Rows from block 2 of the image encoder of a small contrastive image-text model, named by matrix and row number. Rows with one number belong to one neuron. Each number is 500 + 50 x the weight over its row's rms, rounded and kept within 0 to 999. All counts start at 0. Numbers have three digits each. After the name is the row's rms in percent of the matrix's.
After each neuron's rows are labels from the 100 images, of 14848, where the neuron reaches its highest value: "strongest on" is what is common among them. Only what is clearly more common there than usual is listed. The data: dead-leaves pictures: piles of overlapping shapes.
# fc1: MLP up (encoder.blocks.2.mlp.fc1.weight, 1536x384), inputs 48-95
# fc2: MLP down (encoder.blocks.2.mlp.fc2.weight, 384x1536, transposed), outputs 48-95

fc1.501 112:499547483520505521502488462480502433581495448519555512374498595549520476427516522463537493508487513571516502498565476495460406559493426521479534
fc2.501 098:501446476451475427487464552535515444522513461530543532482463534471517463532556528487499500463561431561442369469452417566475509491503564474597502
strongest on: crescent; mixed sizes

fc1.708 100:466578515463508487402490425467464509521434507560492455434428457534448469505536530492500512502512521488474454467590485561454494543441482492514518
fc2.708 100:444470511543502557497481549473435470490469530487520423518487518563494540439477544497556460450498519470522470430531436582536538547483504475483497
strongest on: mixed sizes; grey; flower

fc1.58 103:634491479449583556433582508484557556510415504398490623437529511536471409595485439449520507523481418414523476545498520524493443520465583467440500
fc2.58 107:434471530462482390497553435520531517524477528548429511488441442523465449517495481443426515507436585466476467430535490455483411478454515515405479
strongest on: ring

fc1.607 100:481461478533538496566441556472522546428449545451593475469474578477568452446567462403539517507481475476507542365511525496536475475512503479455496
fc2.607 107:587500514504487490547501594465525476515538438539489579555549549496501512540535494560493454504514460551467520522488543566495568352517459524467524
strongest on: large pieces; dark; textured

fc1.564 100:481425545514540457516494499496485456583491562543512501541458590476481435531497554444485479449463492478483486465602469466628470494519529424576453
fc2.564 113:482478453381516505479595440577545561491443502469518499467444474440443377508497581485499527454442535451516502485546507420477438448497499483507489
strongest on: cross; small pieces; grey

fc1.17 094:503455541449524399470494434503498419550438474548456503524450475472532395523532459448488486487469475488479542470586574456475443543489579454499419
fc2.17 101:473509552429439445479452498618521540565478492478478490461421466521545386517425432463527479444495525460471523502545523463478424453517489492421492
strongest on: tee

fc1.658 092:491452493406456426473514518566536464529458527409475509466508621546519471587415458450430473436456458466582443419526465473572435483528578599495599
fc2.658 092:473541519603514483488466461445453470478481545577516378433519499458522499475489493530425488461481468477532466562415486447539548520519493572486537
strongest on: grey

fc1.455 099:501478458413623440470559512542591543626537475527498606487510459593548546534527507433564449477475484465543508407515532540485451439481645528572491
fc2.455 099:488644600559497436499462561421497502527508481548473646513532562509487475481468534566505467427531456578575603574495513464394530487588523531584586
strongest on: grey; drop

fc1.300 103:492336506513496587539612476574492627533496478424510593495465434430561519513465517493540554447456442407562469425434484527606526505442588360428503
fc2.300 092:510537484442470472493395452381498418538501537558537521476506479548510506528449547497470497512516445501566437501568470520516468526541447486538552
strongest on: crescent; triangle

fc1.39 102:494500403512481424459440486455543426582508555543477520505445380420508496516514451435510496587586519483536565451429556476440569494506515475480430
fc2.39 101:492445454565444493453510470477474518422519632506593377518531481542594511455487491537429384476530573491490364524489456459496523478431462453531490
strongest on: flower; large pieces; pentagon

fc1.462 099:481515519445499542542560407549535494579489485637464509478455443454516424499499502494535488466490410414426574488500514549492461517450476503524411
fc2.462 083:512556531512514544558444463498621512504410317475382543545531553512496551463483550507516489532471572633478480484496566535508491502574496447477499
strongest on: square

fc1.749 101:407506457438526469612557502473560484511473559538548561520450600510526559516517499453577517488604472442509483326483497619546480502515524499494388
fc2.749 106:552500507596517504537510527525471494460543492455497474564547559498493479448511404495550508500509473492491502525527509655487557431460496536500545
strongest on: warm

fc1.675 105:491557448457544493520523485547471538575503483484450452406494469556502500463499436459433513488490497467462527415488459447469417515550532503452464
fc2.675 092:478456481472513529428407523513549468469487580420488408480480590488483564500467519528468397530513516613516433507459487432442496525538445481537483
strongest on: mixed sizes; crescent

fc1.507 097:507551519562465471500540450595595557451479526582451480514489587481485445453516487500477511468498490540483436543501400522509424500453482494445499
fc2.507 100:405450500446570543530533474507522521396503559516544547495467443437422467578482565517532570545464519427482596465489523507507480493575596456428407
strongest on: shaded; heart

fc1.629 100:371548462535520536542426444536502469519522541535500562466525466552436481410539497461451497571460540451577468305449483455458493599444494522464427
fc2.629 105:450468619491531537498560575537424506446445516446504430534499503507524415412528483572530478463486518573512516486581477463447504483506498512558470
strongest on: grey; flower; ellipse

fc1.511 094:479560510500539500508448389491582458471474427523479644435410440546577380518536475477566370474423410452409545518528471545458455520456540477527429
fc2.511 086:554506504531423479536537533460555501518504439510424549469513561428572537424533550515429515472488531567464465526518476490444476558458519495486555
strongest on: ring

fc1.14 098:539469403442579506432500506415532445558523663470487528515475549538475362577455547470505477510456446467476530503516506514570452483505490543423440
fc2.14 097:524516523566529513455478554515475492393503506506419476602587477550491460450454454547445439510532523535498464520451454473421577670450504583437578
strongest on: aligned; square

fc1.354 092:443527468526537528482504477555581496531463529561542525456435487435422470522578452438533511509480546457449458522484528502483526516452511493501421
fc2.354 104:409449478435419491479462547475545511543432583479497543480443433479606447480484559389497573500409535458457499422453470447492396531515529429507433
strongest on: flower; small pieces

fc1.137 109:518385450470535514425470558510475537478514498441480479532418485459451538506577490526625561542460503401542529481481541605530516564436512457522490
fc2.137 100:546504549544508522472510486538445527510505558492554500515520494503462515528532454544545449484533456467453497479484519595547544697482552538495523
strongest on: vivid; large pieces; hexagon

fc1.364 102:416544533504478425418562538533494497569507506531542605557509528477603543457625507444438496539418547572510437509543509442515458486490496481332447
fc2.364 098:433572622595603493497453623488491481476444515545481432598502593479487556441508508606472498522529428535503430448452454497396581495472433561535443
strongest on: shaded; grey

fc1.51 103:422510486486497513455460531532529466516429522421555416531472419512461509452468490491490488500400527424483466442513460554483533415477549457431490
fc2.51 097:561515476470476483510438449411370445530431430615478527491506462549490465427500508457514379468566442490482549454444478583457463520499533503471510
strongest on: bar; large pieces

fc1.146 100:558450456454485494419521543566516554499498502471540353550482578462428514552458447428459540450469523497487466442490412426590473531595511488479516
fc2.146 096:487514600544514576572536514568453590549459499508563501489509563488467499529547525458547531480428484538419472479471504585541516601442490455511527
strongest on: warm; frame

fc1.223 096:494553482452507523583598468612526610510463554542565500404511441511447464447536427433483482478456469471499483466488510521516401566499463516525427
fc2.223 093:473551607511525455470485570456507510512398517484503461500518562510547500494562488513536504414503481612500435510493547434388472405610496494486458
strongest on: grey

fc1.122 090:488523486456564405479478478569565483596417447465466497438499489534510506527523387434471484477504578483597514507565490513494458538464516449542478
fc2.122 094:435478536485457550509484526435404544470466651525475515459470441478496500468455527493493512522525520500432492427487600491488423493488527531460539
strongest on: flower

fc1.680 105:569471543539519384495562514550554571503455466452582492482476570536415552483523426443515511555428412544434467550503524487476368474533493517461465
fc2.680 108:468486444431464449501432470471436401583488618552513374472447550421506565541519437462455474469470544468501374502447500491431490537428434504514484
strongest on: large pieces; frame

fc1.606 097:469425484424639427456561453486505567422485538441543548525508462510529407499455497411526469481467497495521489450488474502504496545507510412440434
fc2.606 092:513556545527486638407469578532603515446561515463451450538537587509530523510475492546440529456519440536485503515482503431512504504583472496446523
strongest on: shaded; aligned; mixed sizes; rhombus

fc1.214 094:522499447545533461500546495549427546482459438489564456462490497416431519497510430473497534557439424524471486503464485466542542527444536419406540
fc2.214 099:458417474483500478469572486533586510483536447517486564522470512510485439513404526454430475553490517505380507445441513465404468487511473537471524
strongest on: ring; mixed sizes

fc1.744 106:514505537524548497516470441509428489403454513485428468441518549526429407473470438420451491487461586484476414539438464445556430504470473491512545
fc2.744 105:493507403513507509437376529455550528547571535499404428510466467586529404483450450528508536512466506512550502550416530510506537462522469472504462
strongest on: gear; small pieces; cool

fc1.166 103:476442444506534560537559460597488593590530410518468448407456580443504478448586626470544451411401436481535494454486578504598488501432606449471420
fc2.166 098:461492589424526427547499502492587484511448605569478456485551459561524545564438480471538414525480518599478521536542493521515503531553486450445454
strongest on: triangle; mixed sizes

fc1.199 099:505462506487554511497422500526545452435516490573602435484467442571488493494530457412568560570447411421555497497485546486490497531521454427543438
fc2.199 104:465523519505458414496467586417543473592501571517482554541513497564544365443462452570440483532503488451459517439473407493488538550499526440518437
strongest on: crescent; square; cool

fc1.663 106:467413501536650446497586465627540640599514465474530479543461417554506445589478459546547537491510494465528530468594540514511519492464592408540411
fc2.663 102:511513531464492564496588563547459601578453663480516553546531577444393460410519463519482489461523477469461492556499542430475548461531603525452471
strongest on: cross; small pieces; dark

fc1.280 102:508508601514423438465518404476490489514525493567453480499420395499544557423581520499502518480528526500455540530580512505424476516462471543493525
fc2.280 108:504503511582467522501449576423481499539486519519496471508506489511553578397522558540516464413502549418530573457501584585447570466433439505500460
strongest on: bar

fc1.110 118:508488454550492504462458476542422520553488501538478440446467450456500487531658531510620489515474477464503480474498539687483532659406525447517495
fc2.110 109:544485476451553572463480498556498471535468527470496484507505481563487456513558518467529536510515486461530501472530501610540501655481497495477527
strongest on: vivid

fc1.410 098:543525496508494454464592535523506515495432507387561476552411405585508485524529503554464483517536440510426514484600512455435542506543489502453420
fc2.410 093:368492493510489406488517446559581502504520437510539377557464491421498452609582509512411538526476467532453450456461546484468543510432444504557494
strongest on: flower; large pieces

fc1.325 100:447505442426452499461531574506492485549522489455533527456488595487522487484520462408524499559556445446457467405463433440484488581582490517435424
fc2.325 097:553449481538437495481523465464461457412489505531533438474522514511501524504485416525441470458547457521450506549462444483468550578412457544431521
strongest on: warm

fc1.746 091:544537518557532370452489456623546466468450520480547442468439401473490424530467514415456546569476457516451450528500509491462509523513514472471390
fc2.746 102:463533450399516511474550508517494564535437518613597461464459447452528493444446485483527482503450500559666442521517499493429434538583545508524458
strongest on: square

fc1.534 100:527497466489460425555475454517482466505444475474528534497462506471447460465503514445482482520478485472477536533504497487506467496437628457513490
fc2.534 102:490538381504516460426570515525448499544475480466567570466542462576537478413441582451449464460518501550602455500549475454484453494571447507496461
strongest on: ring; small pieces

fc1.339 097:480486516524575503452597484539563570530503534514464580437506521574421485494561438513427555443452545577426507404586469439490433559487563524413598
fc2.339 097:548539570567513530483418542501496527470485413448395574461458546429552505505455526550511604501488484457571501508537436464553514497488496507498498
strongest on: textured; large pieces

fc1.492 102:471489490426462530454452544463439355519477490436504483534487396416523481471496470464512502539425514500520636544468570476459529492537436479448461
fc2.492 092:428453545557483514520577525505473466467498489421562587506457533535466464574407477474509476499446532553479496470566421546510524537548548485501499
strongest on: bar; small pieces

fc1.224 104:584466560473558490532512431538508504520468462468472577490444416527548416570509553505534472516533570460455502454606437504508498480493638491566485
fc2.224 106:494482589425580498472499549473490538636491537433596515505459599484448501432473469549521512605510495567505519565532500437510551446592625528456510
strongest on: gear; large pieces

fc1.265 103:427479521498534472520481495503595517492535476597550491541531561591541387472492496519483435475498473456511479454612550464554473523452486463455529
fc2.265 094:470520476497550534461552454478389602488535456557477412468411496508492543512510444482528494463501414451484593472427428490533523471545544474502450
strongest on: small pieces; drop; heart

fc1.742 099:494460459522510454536470412531530509512481550475585555483430425492558517507489451474518551450507477460511489554547507504470462578434515454449446
fc2.742 082:445532486479414484562489590463603491477558546482362440566531530563530345595510525486416425382489476617458445462394474464419478524505506458572546
strongest on: square; small pieces

fc1.271 102:499467495525565436479457451493561451594440570555578502512433504468491476543523485455523481518442516376489454483546522452520469491464508401594405
fc2.271 097:429496520482523497464547523487461537572475495484594563476486503476441455436449509528514606557513544521431501514564531414466551467485598421492547
strongest on: cross; small pieces

fc1.165 094:475519523462542451470424515508490450534511430521546542474498543471541496503510349409445399499571512458558444445551466538527431516524475528520441
fc2.165 085:540493507581591464498368525475478442450499464474454448485548448478564490435544446592573481584523483507435493403519491493475542541556526508456426
strongest on: crescent

fc1.67 101:450432582483576571498493526614566487516453573511543492529370590486525458492615441454576507529508455452518496380519465534467516534438492482446449
fc2.67 103:485496541609516593454523533548511533476562482489510446514496476483494494548513429593470429509530516482505507491460524523526604562404523494534490
strongest on: vivid; flower

fc1.575 104:466476468505542470514545468607532531578538524463455498548461405519561524484515440507573458478438541446679415472475434526564508488462605506588446
fc2.575 102:498479538457572433497483510473419476524452427489582522521418431563519487500456544499405562489502505526423558412501584497438408474503511543477535
strongest on: bar

fc1.601 124:466534531400495447516503499482574485595485512496523551499477514474463456544450475484572554533483540452462496368517490562488466421514515563533507
fc2.601 118:525529501558472474505479509427525497462489471515503563542527600530475504470414487519515485471495507543502464553454481525441557472490519536456521
strongest on: dark; mixed sizes; arrow

fc1.194 099:450536518474453465516445392435554433441474559413470455442410527482614458504467602476463482562553556466529438497505457457436465477522424511477534
fc2.194 094:493531501550577485471375484469588424492592513423439580497516482616503462519499501438414421534527450493580507477548474508560535511518497456580480
strongest on: aligned; ellipse

fc1.86 117:538513506546526407501412511478436435543467479431512421488510534490523512451522563493551409539491426487504489512531513530502476521555515568579462
fc2.86 133:447522470447470491481568417540466541456456503503476458412448453576523459506555478413509559522476499452548513470466528474477452433459455486478470
strongest on: vivid

fc1.487 093:520472455468504463452433534466578479463437455582475438511501520538464493444508486442534481529461615512450506490629592483452497461451444509473559
fc2.487 099:526491506597562455527454488449379447520484544492483459497537598552539565506532516556526457515510432542532496458544429549516603551473494530480482
strongest on: mixed sizes; hexagon; circle

fc1.24 093:475480480434520476513540501493541421494497475547625488439427542503486528481493534470499536483418453485475475499494500471477514532500564473555459
fc2.24 110:471472407487516460448580513542510611613465553456582589466485447507524543488461542442459522478455582501605467539579444428470403432503526475559406
strongest on: ring; small pieces; grey

fc1.494 098:482451516459533517500558481577538581464364494508548553409447520499560455488621482432485580507511466450498517469515549518468470494507538518477506
fc2.494 091:531498498476510426508467606459512476518465463499479511506534532609452476472484420538552511487494491621441501504492515492398490394625463470518518
strongest on: flower

fc1.454 106:557457528505584490564418447435481461475465525518460564427510517424454467453500422483531408505472510454496461459461532500493507546455439500503591
fc2.454 099:561542460501488460429514507613542555442500420408411422496512497521541447505532498504481512498496474480592495505496473498516480484498551520465403
strongest on: grey; star; arrow

fc1.448 098:493451445518461463517506491603527638510448484559525397433539530416527471486517477426511441359437408505471522542439563521505378601423533466464559
fc2.448 094:412481579469433442488503545469523424554496500507464441523458574549436471578446533502490520543544521509594448433518489505557505519604484548409547
strongest on: triangle; grey

fc1.70 099:409430451420498469492542443578506543566521495397454428418492487467534512444555554490497474515476470416538515471492471476482499467464533401493442
fc2.70 087:430445631510511536510553430549599512455427593560503485522546511550441484414515547572518476457465625458479481450511495560467523520405442467565426
strongest on: vivid

fc1.103 097:501544447492536524440412406477549448422390586513569525388442390464551468510589485498549501484464465499526540564462519511458519516457471493514404
fc2.103 087:560518532457414454572566532489545487510499563490519584475542527457460474465477458460553521512451533515534448563424430503519472437598482419441588
strongest on: square; small pieces

fc1.558 100:524483519462546505525591487575409571387432435491536416458450539545454498502469434431507582436470493461587536478561511460420454483522471496509423
fc2.558 102:482472439401501457444475532557565457457586530412519559513509517580515525489488530532475503602518436476470457524527435476571499428539527498503569
strongest on: large pieces; bar

fc1.307 107:484517531464506486545476497557550500509430444501535534481413546493557412448546453361576464525515474444517548408523518524498439508482514462455391
fc2.307 127:463506573419499497519475568475530490535406529492498508503499573551557494413528460471508507443490470638501429523564539442431430488535493467459441
strongest on: grey

fc1.108 097:509503414477541479619507506483551475510443479528508494498446634431474527503522479495598528534525431485485478415508441600529512514492501502509463
fc2.108 100:531505552572475539517510525491461519464552568441468460546584518526487483498400407509489489525540476505479536498473489622465580582450492482539477
strongest on: warm

fc1.538 095:503473493468647416521486489519489480502436541453498516485455520526506496484540464462547466466506332427580494503587539537549429487578510455524383
fc2.538 109:409547495449502440428495427479503512503464616471475430485455462514462519460503480473479500542434483509425488403516621426456465436455485485470515
strongest on: flower

fc1.678 100:538450482426494556564457488524463453483495533547435512459509469498494419557479506495480347462426450427405423530497361485510556507457526520541562
fc2.678 103:440469429503433405461644537536469592562468379498628529462486511495501483434515539489515493467507513509705391516534411498515450492532469522564452
strongest on: ring; circle

fc1.711 105:497445468468520539559474512443518479530493630466570547487465482421533444526522572486552556527496430404530551426443506608541496427513541465508504
fc2.711 100:568538459530440486503442487458438450472500502547503479511467564495403482525482465479532484518470470517536465522494465541456526453499467536525488
strongest on: dark; small pieces; crescent

fc1.349 106:440466538490521465618588466565543617522419571466453438428449546511535492504428449453531527504456520466564460417493419455446481501434503420542474
fc2.349 104:414428490479609633399561528536487584443519581593526488485530465515600467495466515522472477492511566484581405477482457438524481500457470377556511
strongest on: bar; small pieces

fc1.557 114:441525427503471491559525543489546514520513479463480502521510607502468537522533436478631495554516482519485506426482493678525464556531494457484422
fc2.557 114:537477549549506526600528451495493495456491469458524468508486531536495483439497455524562499485531530538475498504508495633457525435468464519473507
strongest on: warm

fc1.485 101:473442452468627432450388435530559493539476460539542465429527523518502502540556491481502481446478464516369450526418562535451454580412454481561491
fc2.485 096:403553454526515481491499598516468430529432501498472394568523552524549570475542521553517508542495566549503506468494432505519523528598468519468448
strongest on: small pieces; semicircle; triangle

fc1.602 100:498521414418487572564460465517516435509456537468426563485494383428477395587508411520546575611497527443504536468442512563484569606443500574548500
fc2.602 095:559476447553448525500560510484386487506545417411516546504562505496553484504474546583458441501564430495522480555598481521510534542513501495448535
strongest on: bar

fc1.756 104:474549539461553494504506477490546515561411489514495542433552496426464454502463500460559617496477467446486472430452505545437484448451573495537523
fc2.756 098:512559474531535442549481493473524454544474431539473514525495516535429453499414475485554460486513601539503418545465487502452469608498521557463487
strongest on: dark; small pieces; gear

fc1.184 099:415476519448579492572448462552486441528426517558461468511470481528552406495512451468573521531461533464501416383460468616508475644449492465460465
fc2.184 084:563537487445594536553491594499470477499441536492547482536580449575414486474503453527521459517457580523515520545547538545443459625566503510491544
strongest on: mixed sizes; grey

fc1.315 095:409491540469518473484433488446572488610495478406580498457466584489582467510478555441487518581476485492483426423496472497501489447577489536558482
fc2.315 096:527573565541439432568476503463491442631480674491482558456483505409494452575489545459517565428477513551582488530521460508479491430537489534507502
strongest on: aligned; ellipse

fc1.413 117:519432474543506575575564430508520574509524425515525465429485553490535450509514542507475540368410450473497569592457530525614463530426525461507475
fc2.413 102:506512581502496338563496450453599478531530549609545525457515504560417580544473468500467438533527482516473500478565520519543506607518429524512403
strongest on: triangle

fc1.713 093:553517550506467483509466511565506470541481386604620461464460537458481482537512442427474542534483578527419422594508448476504475548513551409499479
fc2.713 103:496515558434373552478383499414536433541519531514476602539500449430546461546531506495535605511464450453400510417434457446479490523565416484487425
strongest on: crescent; gear

fc1.95 116:485528423492486545582503539531593475531506511464512509529489542495493459502529462479596470509519473493458493477480484624482469632480497515475502
fc2.95 115:518465546537488503556476460505504501436507503477518440486535499503465479500518485501513493502480467548478508520489486554455550667508487510496488
strongest on: warm; mixed sizes; ring

fc1.463 102:512467505497514458530422476500573468584550588528507602443511477409488433514563535473548490498515487457503399511444447550557507449474480455473550
fc2.463 101:478526502493480413548507510464462445455478520576473522504539514492484461443416501510493493499485517487499510499486491511412498546498513570489437
strongest on: dark; mixed sizes; crescent

fc1.685 091:485504478564474511492478486486500572560490497450420530487520419419493480452490512514526519535507577454561515503434429490483488493499534477515426
fc2.685 093:464501570420501531505503582521585479530479450498477478489537516539633484588456483415510505542426585563472469558511535430522442527517511475435491
strongest on: square

fc1.162 112:511425492444481469538450468459501474552481519485469515478487543475482510555535458478508511531500442466550473385510467525537487453492502555499565
fc2.162 116:551523524563471479504439513434554437478523453491540495523564540524461468484507512558512502507531517498507490464476506535495583406554535525450508
strongest on: dark; mixed sizes

fc1.143 094:497456458461499476506564441483498567451523529534483528415498515509479517462539482463492379495445422503437557591497497491484506531518554491593451
fc2.143 108:460441431501523545512590534557481544544460506453525477469486490526546479534419484491470541433482544376630464434582436514513506465500440461484471
strongest on: textured; grey; ring

fc1.121 114:513520460507520547482542554578496510459534602482495495578477452455412408578547489494482496491489519517356455503435505435542538488574563486496458
fc2.121 115:459502454502532570476593457594525606482501587504561501457452508557501415538427461541483431510458478496442489480428521506467506530430516474554436
strongest on: gear; ring

fc1.441 096:486377478499466585486540440474445475580548546608557593502420513446477565588592462478531464490445493499418474519474408525570549554440528392492502
fc2.441 105:404487495551483569445550502506409537491492582506466399526476534580517502448464521420426507427550474444508461460491422512508511538413390545462479
strongest on: ring; rhombus

fc1.513 086:450455495478487494493500456457527472526465474528411639439508487465561502482479528484496514476498420451525543484536551483449542536450525462564559
fc2.513 092:483523529431494470584557534504504541503469386462487540525529477503483472468433440533571425462483532549458479500578503479458461550504485493376487
strongest on: crescent; mixed sizes

fc1.748 101:467501500503539531467482423514580449518413579603599561450402426477608499474531485504607508552516492476483509535600510569489511469459619431485449
fc2.748 086:513492491460478593530537552510438564654500633489491472498459487438424486582453467466557595465447541523501483493437533520490468430465502489444542
strongest on: square; small pieces

fc1.106 095:465419375513635457496430431507473456510474547573539518524500416525574485517530476455473554493472410467459508460462523506533491550410579422514460
fc2.106 090:535509429444396537519484524472454459516519539544444467583541508434565471552492445500461573552414539570480425477496429512493517599609443482441503
strongest on: small pieces; square

fc1.21 121:496526406509475532600496466510554486486482481478481553458484520460491473551507451522603492505499496480446487472456483614500485618477494536528494
fc2.21 114:497472586506460573546495461514461466409473460459494411475518501553475491470495493457584499510512471524488519450507485563458509661493468530479514
strongest on: warm; gear

fc1.180 104:445504571533502366444446501517655447470440423525466549502483462523477468460480487452447523548445435552584447407523490442447453510442553445466526
fc2.180 110:376559575522520417469491520526502540542476383580500617479491469466442448448416502478537498448513504493506556433552536491423513457559388478493481
strongest on: tee; shaded

fc1.537 106:468514497472528458484435492543524476487435575467484486552480571527468387501531492492451520501560474457486464469515474432507487541468488518427517
fc2.537 094:484515502459523497423567499512381512459557459437503427543504505531491468508562446522427370453492514523535536520611509438491506663517514572482526
strongest on: flower

fc1.533 104:520532421483580465485588499591454597535491450505557483404460598561526425483510476431519487548444408497625485509526446481468437494493582487437518
fc2.533 097:451444488485438457488375496482565443446468526520497481434427481469570461577530484468471479532471469439511488477436557515429470561434537502579480
strongest on: crescent

fc1.308 100:513433530529562412519498452490477486527469446479517560460470461554547442534467551451503464473461455492552479429572444515531452462515611521595484
fc2.308 101:532493518441555490497514563493528564670500462480571460518505601506508535470521533508550515489444560612539488557556543472524534472642564511432519
strongest on: gear; large pieces

fc1.591 109:437567480478504439517496423551515541516422474506508575466499489542453493419522420453499472407535542464485471415545475566557462401487494553578538
fc2.591 103:486504553549512485505496456450556460482455451528412499524476518456503477436337507496512476502470490491507450588475546513386498574484483494487479
strongest on: dark; mixed sizes; textured

fc1.611 104:504467539520419453526462468510537361440505499484435480525490550469541439415491540462520461418470526467493440505397527516563475508495478532503592
fc2.611 110:468501535461556471512521525512436550474511518468448361445495496533520458488466521472499443520445519466518483575447428490487438482491510454495478
strongest on: shaded; drop

fc1.628 102:492493527442451580490421462473487427511426337517548479431505495513511458505549488456507527534525534462511511427579487465520447486500451491555486
fc2.628 105:428522530462527499482549538570572578465503636483320522457450444452474440506524502452506552460528542540475515528480505474470472443551489512517495
strongest on: aligned; bar; triangle

fc1.615 100:486481513528509505427495531531502550490426564543523464472468548504503411515586470491568463541440548459522447437524476604494532615498482471486489
fc2.615 087:519480547492555544528423548477575382500451505500513464498515484597533455462560514582532429495539475531489486471522459568479563616427497521474516
strongest on: vivid

fc1.418 109:527512520538511438580508438550549497558415414443533526443427508481610410512583468464594507510410460460500430500510481572560474494472499457488393
fc2.418 099:565542492406401570562512594468456469475487478456457510484536546503450480432597487525565535393507461537488500440520530568412462498604488557428580
strongest on: square

fc1.343 088:493567484503516530531488500535573456528465520513579484456422429467371495503495339431549469625548533476505466443458481490455492454545662507448439
fc2.343 101:514420510461487538483508512452478518512452562434528578494468453463503457553506518545506430621497479514477597525452546471475471408588522493427463
strongest on: bar

fc1.619 102:495543451460571509414490547534519481475495506445464469521496405496476411496514414481499528572407502494711579449472524503462514493518461447436581
fc2.619 091:530469516534392573504621490550487585426503609565548539549498532454514518518405518461440495439415542510441427542472499557524495481489583478519549
strongest on: shaded; bar; ellipse